{"model": "class-conditioned image diffusion model", "dataset": "seven-segment displays showing three digits", "horizontal_flip": false, "cond_dim": 128, "scale_shift_norm": true, "upsampling": "pixel_shuffle", "shampoo_beta": 0.95, "adamw_lr_other_params": 0.0018, "batch_size": 128, "final_lr_fraction": 0.01}
Rows from block 3 of a small class-conditioned image diffusion model, named by matrix and row number. Rows with one number belong to one channel. Each number is 128 + 24 x the weight over its row's rms, rounded and kept within 0 to 255. All counts start at 0. Numbers have three digits each. After the name is the row's rms in percent of the matrix's.
After each channel's rows are labels from the 100 images, of 14976 (inputs lightly noised), where the channel reaches its highest value: "peak on" is the class under the peak; "patch colour" is the nearest of a few named colours to the mean colour under the peak. Only what is clearly more common there than usual is listed. The data: seven-segment displays showing three digits.
# convs0: first 3x3 conv (model.mid.0.convs.0.weight, 192x192x3x3, standardized in use, each kernel summed), inputs 0-191
# convs1: second 3x3 conv (model.mid.0.convs.1.weight, 192x192x3x3, standardized in use, transposed, each kernel summed), outputs 0-191

convs0.97 080:193156091129121160135109152156101124116161162138158096159136132165106088147146092190123158111184166138208140133140132120114123139131147120113126138118164095127119152120187108111156135117130140101153129137116121141148108145125145134138126128125117111102110113116161098085136170123104140128163103147145147118170106111092087127118131139109145110156131107128134155108126116146176118107134159164158114158127144137150147116120110151173182162120128151118134098163170125107126147094155139101150156138165086146118130160100143147116145120140141102144149105074132128147156132103103147147
convs1.97 105:082121140108122118162101108120127074133141101118119141159124119138116148110125109129158099109105143146112155081131157100132157079142152158079137101120132143130110141156098094090123135156144099117129088136120101168155084138168131144118100110106103136112129112152108123125127160125123100166114143133147088090124143163146121191192129121129123140117140134134128128119117102137083077141133154132159152114115131065105134171153125111122067110131164103111138160126124134156109140133144145139142157116104087116134133182109116141145124183106179179129127114107130136117095130097151150118
peak on: surround
patch colour: grey

convs0.1 088:125149133130123098146152126106131124130144117119132091112106113114142118073111120102099106113080114154103156108104135148097100153100075125120116100132143139140142120125076159141174135180145083182138097104196127116096115168134112138158131106109138167114142160162136105164117129128092149115147135107092135119122106132131156112117112103103120131140207133121107177170118094138110114135122106133122120092096130113133139152162130128126082122160151099147148081149113130133127166131143130166133141135160134130146139145168107181106112144174110122122107092121158102107138144163151138108
convs1.1 097:137161136112097149115094164135156143136089122109163130133168079127167113108104127152132134105120140107138116157127130140089148154113157145197145150090102136102124116193101117129167137067098158129151127110094153168131094110144153125080134183147111146104149119138098122081129179131112094125119135107106132100091153125140099100120138129107112089124061145126129077130129173164111093093132128123145151155144114138162120100097113124131159153133135147134177154128134130131115141104157128109152128124132133119154101126137135117121172131123155148139116168129119127134121111100094104102
peak on: screen
patch colour: grey

convs0.141 074:177133147135135139147134148152145153109164150122171116129165101156104112125118103157142141120110165114114153158147179129114147113091115164097110119120159113122114127109108149093134174092176113123132160117119104138155129171156109127118167150149098128076137122161120128097133137171138125115137137156161140152123055132126122143139102137119119143117110119104111126116142143124134131140135142107154090120138132153144113138123115165154137160136149097145168139148151126079121138117166126131170144106117098135112148133174177173105180075166138096173125136079146144130151172158112124169
convs1.141 079:105118145150131129167121132097092091101088182150140093153105138125125150152110119158086166132143122127129145138170166100121143143103133111148163124110125140167145096135149128131165147159162096122134118132163133127118131121104124150164115170077140159126114114152136120128138170127165103135100154110140137120131136125119160111185156112081100124100144159103167107083140155141123118118125120151084151111130128112136134152111091114074065108144098130127129161103165162156147118123126141123115106130152149143161130163106138134119075167144103112146153129133138108122126080175074123112
peak on: surround
patch colour: grey

convs0.87 091:137088116122173129087112112152133127168152152134142148126150134152109094095130110133168132124121138142138136143132142113081137146125118149126109104091136164103136145156107158119116160096172079103135146138097131116159120153152113117146132145111112089148145147175111144132116127123130161168152156148144181146146132124148125137107147130152130111144052122148101127091153137148166144101101100094131108135094112115112126126189131090142105187143135125137134207125104138116135113104111149118181149114151148136128156120167149173128127111124137113190140143141129116138137122147061129134
convs1.87 107:129099156131133110096159127120072153124146166134146114129124163106070093114125152141105158187120163123119127148169132119105127104134136094188149124137079110182154161136161150129112124145098112104121112135102151122118114146087133112126142135151092119158135121154129112093127134206141144104136125144137133115153155134124113118106086144124074176122156130149140160120156164071145147122123104098125155150124127131141096136108154124134145108094096143133147099094105118090118149162131133107121131157133159095122129078099119102124131125157136129116134128110137136191139122157132074141
peak on: screen
patch colour: grey

convs0.45 127:121111108159136121138125136170142172126107093121118170129078127135137140140121111137141110126129112152119140138124096115135122123149113098134108149126120132127120108110149028115126130159126140150119106125146149153140150119142083094130201116106140135140148141146080151142100107089140123120095146056112111080109137091163143185096139074132100143179149163118140146128126180126132148136154139092127168113142137079140166140139122142152122089145116132113120140124144102132136128121094122140116080139119130124146118160101116102138109140122112132123125124130043153098119101128125124104
convs1.45 089:156144173089134148127156126187147117120174162134137147134161122127142160111160102125147150161145160204153125154160135110117168138110095142142132149089121134113182147135118126127157111115112123123151086146128160113119120114118139125119102129170117107118158124132119113129134116132099124141164110118117171096081127097139156087133139110137129118103122118055148141129095153108082115143145111075170109136134090099091136139162096143153136118119114090145111136136128106129113140129129158130134085119155134191123135131158118152119135159097114132128081146118074119116141128170108097157
peak on: screen
patch colour: grey; pink

convs0.153 122:053112130112143110154109098133139093140152135137122145125180125157126157129181142135114172135144189145111101139127109144127149117097191135098117128095088129099148124092135161130121124154091116109140110145133117117143123155130133131135170086153142136121110124110145139139127168193127117128126159175139119179140117124155111109095105093145163116097149146105128141142152063148115121101130133164144140086152194111080111129123112115108152106124130148105175132099151101121127111105086128130121135129122138136155103121107128115122122128138148137094144124110119129113115054086117129124
convs1.153 104:117111130127131115127112095121109113119085107098130083119124099152118133154134105147096134118091144100136076178132161144141110168114122115141109112136135092155125132093104189123140136140176109140129121099114115107162103140125141147106124145153111112144126090133134130140130143175138131126169138122151156144154132117124091117124088105130205148114103141113095109107147133131151106095134130084143101170123079118123177099106107101058131093128125112131150146109151109153148123150104078116178170117080141115122112095075139143110149141130125146135122125128179149103122151107106095142
peak on: surround
patch colour: white; pink

convs0.177 140:152146110166095136115106158136118109099146135113131107086118145126114113159129117123104151100163125121113148112129109143113140093131107123092084122133123136098121116119213128125143130126127123135149146110133135102085145158117124075135129104136102148082130164132146101163113151090072114144114142175139113137120125143121153121134144145071160104148144129121199128162125159160137089103208120144118135134112128130119144191068118133126174137089108130088116133143065123138085102099122119140094122124119133133150122134150173118104141151130143121118133137125105109141128125121106094113
convs1.177 144:117150155106131104127135144109131114139168146152106107103146179115129096146125149141111183125119143127148160108112107153119127155143139160141129152121130130138115132129139111126107122131153109130150144135118108136162093117109146141133107107106122124177104046108103171119133103142191104156129166152123127136107113148148167153114094146124136103067113182143135153099161131141131129100154109159114120125186156105137168128175163127227108098151110144145102130113123120144191151152127089113128139141133144104118122140163113130128102104140111163121139123146141120110148134163097109141
peak on: screen
patch colour: grey

convs0.85 109:108141119132085081137108123129117158149129160139144097065130178109126109144117072109107124121125087114076129149102098163090117106121075092113122105099159141128147117159132141114150147116175126183122118111152131132112116148157112086155125174121124138137142103147131093154105116156116134119139174136105125138171117141129163129131121132117105140159102130119137146122128149163187127137133128146116137146139126132153161159145110152097141178141151104140141113124126177115127161129149143106126133108172103146172139163130171167116153112182142125151166095113117146098145150142121097175
convs1.85 103:141132123136133145108111155167117111132131165131083112119128141125143148155062165091128138112154132126137130135116133113119123151134150117173132096118105144141134115191112137103115165079131133119130140150159133161124128110141146124079149141144136207130163130177141193129116158102092063130133144149142132123112126137127153089134162121124058078127112156132132120084139141121138140151115120157128130104144118133154131104088084137125107125108164143114130074117127124140102135146130163122128134112104143136186128107155133119076129121104127125140147128157111086130169102091092105103
peak on: screen
patch colour: grey

convs0.55 107:097131143139124127122143117155097113090129161109131125130188137128126126128128158104116119119148136137123076112103169154156096140112131155113122115157121110141128103152154090108161103127151105145108185134150124121099137121133188129132084146125125137105138121140117108131157160180114142148106135119143090194162103156111145146156150192130097152126157138133134130160130105125138118120123125150121107153100195167126088137106153100120095129116104099135141104121120161107128129102162121123108141139157099113151101114194132152093176099105118092124137112102111104128142181167133084136
convs1.55 133:174172151184131107118136159128151141174130115115164136120152171129157152144121118149151114105144117090147151165167155143137131150124141148174159173134184145152128099127134126160152142140145177158141162128170114117132117133182135156150105149101142143126111159144144146152099099173172186140116183133145163122141131106132123124114110132104171120125146112169137127129151161137133108149117134187130146168130110163174150101126134125135164133143139153135118138118146136157149099145154118148176150137107127119120147139090121180143127112125119133146149145160148169150137143136129166121
peak on: screen
patch colour: black

convs0.167 118:095125151094103119135109141184151129149165164133138150099177156121142118098118090134139122102114101116165142136117157113106147146110090141122097111075152118093156132125095142115096170115208113133143124141110122109137116130145142160118149180145123135114123166133132111160145119129115165131118158144115130147181129130117122111105114120090131111142120120147104135120115153110208146122097155113129106183117111130125122148107122153110101177113148141169147111131091157131132152125144128128190155091151130150115132135137162184107174121153146137168152133111125148136168141147107108151
convs1.167 077:147126097170130133132126136118134088126158150206129174128128152170099109171122131132162147122137123142149097163180135109155117133147177140093136109115139100139131137139132143128138140092136141143113105150111138165101083129157106109134169117102138100137148162130125173130146111119183113176114154172120094144107104155125135131182093182142140106142121112151140150114145151112153190126119092159107149147128136121154177156150133081128100119134160177133113140134145158109118134090164106129139146121114137107143122097115135117105124136157137126110155118103105107173099122131087129128
peak on: screen
patch colour: green

convs0.146 101:121129138103128145139167156183102107207121161151155178128164127134106049125141122125093137154172172130114150123117134101113155176098111154124134159122094129107175139107149097189103141132132132130119175105127136105099073164113178120135148164152108122138119124135142100146158121189102151136090155103140141102136156123111097145117176105147115146144120110115117151138166126129147087113124111109144110106119111110112128111119116090128127143125138084130129125116115125149116138113141121133142139128114166129073146123151104140137112083117131103142114122161118122114127156148126102100
convs1.146 073:141111129157100131151091120111119138138128143161107099126084129127140107168139086099135116126128094120117101147152140111133092151119116116112141132139102160158101157161116104085119123153117144110142110110161130134136173137154131158090188113148150151092123148102111116104120148092108136119109128128122123150117141148151126108127143169145116138155151142137147123146127095162143123126073148130137150148133159157141142138143135141121086155144125117140107094103114125118072120152143132152130142088181195192159148123091152110085162079143094110134204112160116123133170100098096115124
peak on: surround
patch colour: grey

convs0.94 159:112108135093122100095092132110110135092121169123139140122138162143121128136125141131139159111125097106159104151095170144113091171099137157108100127125219118121145117142142120120177155132194151108106142083106150112115145142125126097121117138129124118137130120129149114143165138134109126146112116141122109107178130126140126146121132162089156116138106125107125182090150164168177095143125166114136156162156146143133120172123131148128146184118132136134135092144145166122107134118114132115217137121144111085117113109111177118134131136165161115174151127118126142151148128152131125157
convs1.94 108:124136117155100128083107139130050108119123130155140156117140111147131131225094166124145133105113169112122103152108089113188133114144143165128131146100128116159120104110149163136134126113157197113146115078133089108132126137122109174131146182128098092170144096146108119197138159137140150108139143150171135106113131122149138128115139121129160105113123115159103134104121143115129135123128123076096159138133126086162116142118119138162160127153110137133130172105137136116143134113123159153112103144129125152159115111120145128091164132141121111159112136167137141158122131089119112120
peak on: screen
patch colour: grey

convs0.6 102:122165107117121133145125118137073123071145113153138145093151087155112153114130108171131142104142147137131115129145115092104105112094131135108138117092145143106109141116144139150132142126148121125132136110120112129145107122147137106130177132148127111065157133176132065115111140137121131110126148129181169146148155124130120186125109128074164119135117138137122118135156142128150101129149127128136140111125157134159140160096120134116140157155161134181140119123130126124092128078163156097158151111140113194135163083167161170097175143128117090124165109090135085145151128164106106168
convs1.6 097:118113089125139135152098104154133095140146143101100133115098133110125130117124152115090143139137097125173144117122147141164128095141101156124185117142145123116138123116117133107076093143112103173139127128136139124168144163125133104170099109140118123146098136125130112143165124137110132083122104110120101116117067110141144071093162102116122111153110099140113102141103153158136106171124153127081167142138120133113097132162174137090165131099125143123151116117147132060155120113145125105103098148146053104135156122117113051133161114122131123127122110092122098077100136131108117116
peak on: screen
patch colour: grey

convs0.92 139:163138150119130162126098139155124121111140193124139145097166109157100103108113106130120138101121141142157144114154170098103124110129126129093131112113141137102118122134141127105127113093191116107137171118107169123117106148156148144113165154169104103121155125164123108101134119132112154149126149125135131134171085140125122171146101132099128108154094136130111123125142172125182099118122119131133137144134139171143153165121147134125159169127122123146122122163131163083120134086174144119145161122169100151131153123176138145100165111149140097149150123073115125187156189181116118156
convs1.92 108:125118103140112098149125160109129148125110144111134130096106162113123170152152163175150086131100152110141112136153099179153112153161124123139108167117172113169138127131155138156171116142147148137144122147165115119147130141148147128169097102092146145154104169128113179161116118121150120135142126135120098121125132115112132117064151174106155122154140119137115146095192112148147159116152100115111122141151111158142111128129092150161119118143134129147121148157123138145152113164121136123155139121096138105133138140100139175143124144123082205160178139179103141134135144093188110114
peak on: surround
patch colour: black

convs0.40 091:120167126132115135151126135105130112166133178143172135130119112145091113069118111151139151121087130132089138103148174135093123140128116111112097085091144117117117167097147123123146114104145082104128144131103141146122124128139143132136158135148134101108146117155141117099127163157087172158106143124163175143129127130145160143137109127145132115147089104129112083161191167123149087122129122132152150118137153164136144113146123136152152131134121097143154126144126150153106136140161118077124117123113132152108154127162131144092157134132148116135221126133116109101197149158087177153
convs1.40 087:124124142120142126097158142143103118142191141127114126111145145118131111086127114136089137152145101127119183151111107075088122086136162147117152116174116151186134131121143157110068100100105096108105120095133126145094110149100138111147137155114098148129131133166128080100146138128178105121129109113110136073094141146113084118157127102136087120153152160108110131140087129155110101154112130110159104125131128140114134157162130137117083150101079122143146100171102114114127089121118136126127076134160155142086104119135120113144123136111125131137099178098124146110133147102146084099
peak on: screen
patch colour: grey

convs0.72 130:105137103123143116130105121127147070121133151138125103139168112170108115109135126125130202134136161130126109146165132134114191143099165128127124106104153130105153180121133226127101116116133121117179116122110126122144096146124131107134127133167133106089134104112179103097132145134097120155172134179147201180142125134140146129142122127108179120115113130130115085111151124152172105114142139150157122142168150106128151103111121135116128164115135128125151108092114138108096133124129136106115156115129124155109176142125106124095131113139148115115130117104162090122125109110117148182
convs1.72 084:114126099093144104117125107137128126117129150127117093137124088142145123124146135083130130150118160156142111077118122123119085099116101141112128119182106074109065105121121049137138133111117135134126101150122172119117211083142128086127104093160129142127099145092087124124125100148127114126079121110151064115123108147130124119136137155137137138123146154123122128149084116149112147138119146122165104127141125120071113132111131092096089126136138105125165101125162115131168104100137117124153102153134132136106176097137091112137119151115151111114153125123099084150111080130097106137
peak on: surround
patch colour: white

convs0.25 098:092097161117143092119070127148103139132168180128146149146154123109136158162090111134114114091141085135138068111085129123136100175115108106173135150130160110134142119128121176107128120144141135127095151135128165133119120119146137182114111159141149147104145060176147153112158091117145162156141140138110110141161121121084152133139122151127142116150131139114132120127128154109150126166115143096099123168130113102128104165095136135101122175092128103150154119122146202120131115111173139124161148098156103107123152120119172141111147124133134112135119140102153130137139158176143105151
convs1.25 089:125108143122104150186154124151123092083137131108139079159140117131124130155138120169124148101156150126179119142125121093184128160134073124110150092151099168139157137136124106128120116129149130077149092149170138151128094130148102117120110114111130117161157066151127163131163137157149133143117111167171116140109112159124174148108146115118141135108111110147114179099136125097150115123132091137120142110155172137122154101135104126135127105138124130125091145117141130131087088180104179136140162123125105099146135175131127131084126115127105132071107109130128147105129133091095098157
peak on: screen
patch colour: grey

convs0.23 107:179154145161116181127110176151093179096140143141169152151140160165095124100130100186162138091139118109147182137124179137108115156158124112107109113126188120125145126101141150154152136118146137106129127144109132156115121131127140122121124140128107115075143157131115076092117154110093127137130105125102139115145117135117125137141115114105108155158105133101101126090147148112132097117134141131172153135151102141166165134077105150170140163128128125113102141117136132133091128154111159112123137114122122125120168150116116109112121102115149143164118105128169136161122211137088124169
convs1.23 116:103070128142141123102115138086164125129126121094204115131102149120121164165141108138128103079108167100166089135130078142125071117156111099137077149079160105158122121128147144139162099130161131110120106133129125120166094149120081128131149126146160135097144126127135160097122134141149156134135133105133122173151126117110123147128139116145156127111119115131072095123114124093146105102138077080140134126155133137109104123130135077144163141125137105112141122079095124166108122138107123150180160107113117094129115148135114135118133097126105180117135114100140116133146186140144130149
peak on: surround
patch colour: black

convs0.56 089:128175143122108144108086127152165159151144193117163130109153154122136074088104085163140139119131127127165146102146173109107129176125121137137164122107148125102168164094131185126128147144158115086114179101028134133134155107134135120088131129140086071120129132132131152107149138146127131173127118119143146127144142140133138118145153114105119101140117144146104099126129140135161081163108101129141132149164143122154127132098127157107146141114149116154127151131142129130146143114136110097145146111156117128095163108129188145104108126153138112135145177122138132135173145137105118135
convs1.56 084:150107145142103145126117107160150104126128164145107119123107155126144133148118102146124139139102156158102123198162105113039145104140085124127131106095141167110113137111149104141090173115124080118147145133101118114156109110157126098079125123115128125163130172110163149135079164130133114140111099110105149146127156163141089151127131111151133180121163132139149113170140164120181119119121143128107141114133121111134157098137104074117095123150172124150171104087115102133089151126147128147131139127113120128104106132160134133083166140137113127195147141146115121121138139154136109148
peak on: screen
patch colour: grey

convs0.137 089:153131156120119144160150119112121112123147141132149121110160144162098091092148096168117140114142160128122131118125165122084120122087125119105141103087169111099130149144147168126130144113158099103133125129096140130123092182145129114145165132180130101107139173130146099112116178170081159116151137141165158144134121129121132130118122124147128111165102145114119120127160108156161085094132143156156149132133152143136125121123110150142150166140158122124136112139132121116109159093142141110143151123165109171111187119139164168115177120142155097154172097090125133179158180135102134179
convs1.137 088:155131151129088152158119163157146153141132151147151163108149120139141147131101129142084142130145161120154151158155141115105127141152143152134108094120173106138096116130144108155092114144178116109115131124148123134158108146084124165152109129106123154130117091149129132132191123079112170123127148092145176156123103137116127125202140124126140130158122152131105122139120141156123078170093120101125166136114163116121112171097140127096086134116165079122132157131142149154169109153102147110102135148161126125130119145098104121132117158114136133119155169153178160113086160149167166116
peak on: screen
patch colour: black

convs0.65 127:109130152162135087160170107138157147141145129156125119135147138129121104060152082142117136090064104134110122140098160137040108137092130142109152086149156131139130136161093133132099153100143117188129088095151144125140111129128107140187120155121164149121118128133137105136107123139133169068146132146108154119151112131093144093140101145089142125163176135103112103137130167140120130101124103121132124148133113134133133134171129134139131142134104118108150067119160155135133145148115134169142133117135134128107158109135152130092166127154150129137142069134154139139133146165162138147
convs1.65 094:139145146109075126154092128146126160154090149136123113131112126109171141086158160132149128168106119132087137146122133138087166126143140116108140115097106142140133097138156124131152163096081141128124189067088112135149167091142180129082104106129176079154112119138129099095086156126115077099144113112140144132094106127174097151147140136105110128137126119141146117134157129112123133118128161103134104090143141134128127083086137119131094122118166138133151106125109085129133135121120134086094112079157119159123098112140123107142105110114161123098117088134097128167101118113104115110
peak on: screen
patch colour: grey

convs0.2 139:117122149139169100165160158181078141112151177136158164136150105136158133114113132120161116096142119100150115157092175140132103154105137180085113120162133112108132132153118127120118134095153141169152198156106161111123116123126137125117115141092078106145129091139107101130136125103117169142148201166104119142156133111121125149126129156100128134161108126106098168153133165151178134192131121115136111192134115152137127151137120132149155154128125135153141131117146114127096142151132111121127132107137126149144145097121113155127107139066154124131130119123101133175146127137093134139
convs1.2 119:127143112112105109199125128117073126124096110145124154128151110131181132093172151128091140100160150126136111140086108137157159125142148143122110130121119094157129116125121120142122156123104165173121129100107115067145140139109098156128151172137057121130143053137061105148145144139114134100091106117142148089130136132149173134109146116100168108133098108134115138124109140119126096122143110075104125119132110136142121100124117164192132113148120112117111147093156114131109123159136153143127133152113153142110080121144159149127136144160110111138108110140132196142122101113124117134
peak on: screen
patch colour: grey

convs0.129 071:165089146151140134142142126082115114144158121165161125164123129154080090105116090182136136123086153132147131141136130151108108130150165129150137113135174100093115163125158113126128133126085098119148112150121135170154102145162196158136094139131143139140114150109150156112147153161168155103161122144147149174096103113135107142128164138154152125130132109129137193140110090108110099103150163132144134088140134131146123112120104153145142137132108111105146115106156138117145163126078156123106142093115130146103114162109120118106147121149163118141158089099154124155143135139095198155
convs1.129 132:104137128149174107123123140156140122148161092123134148171148120102142145120124094117161118101127130119114154117110156135116137116112161169044153101116096162126118104149100124080131075136100097131120127132119135168096112133159144110129144138135112101086143108115099132114166143146132121155109119176139107114120109144112121123136133140162144141124138161126128075123098155074129099085096107125173107112134139086128141130153083148119128128154143157131076164151100163141142157125139148144137124105104149105113135185147127127133114161148147080152120164118144167142129093121086182152
peak on: surround
patch colour: grey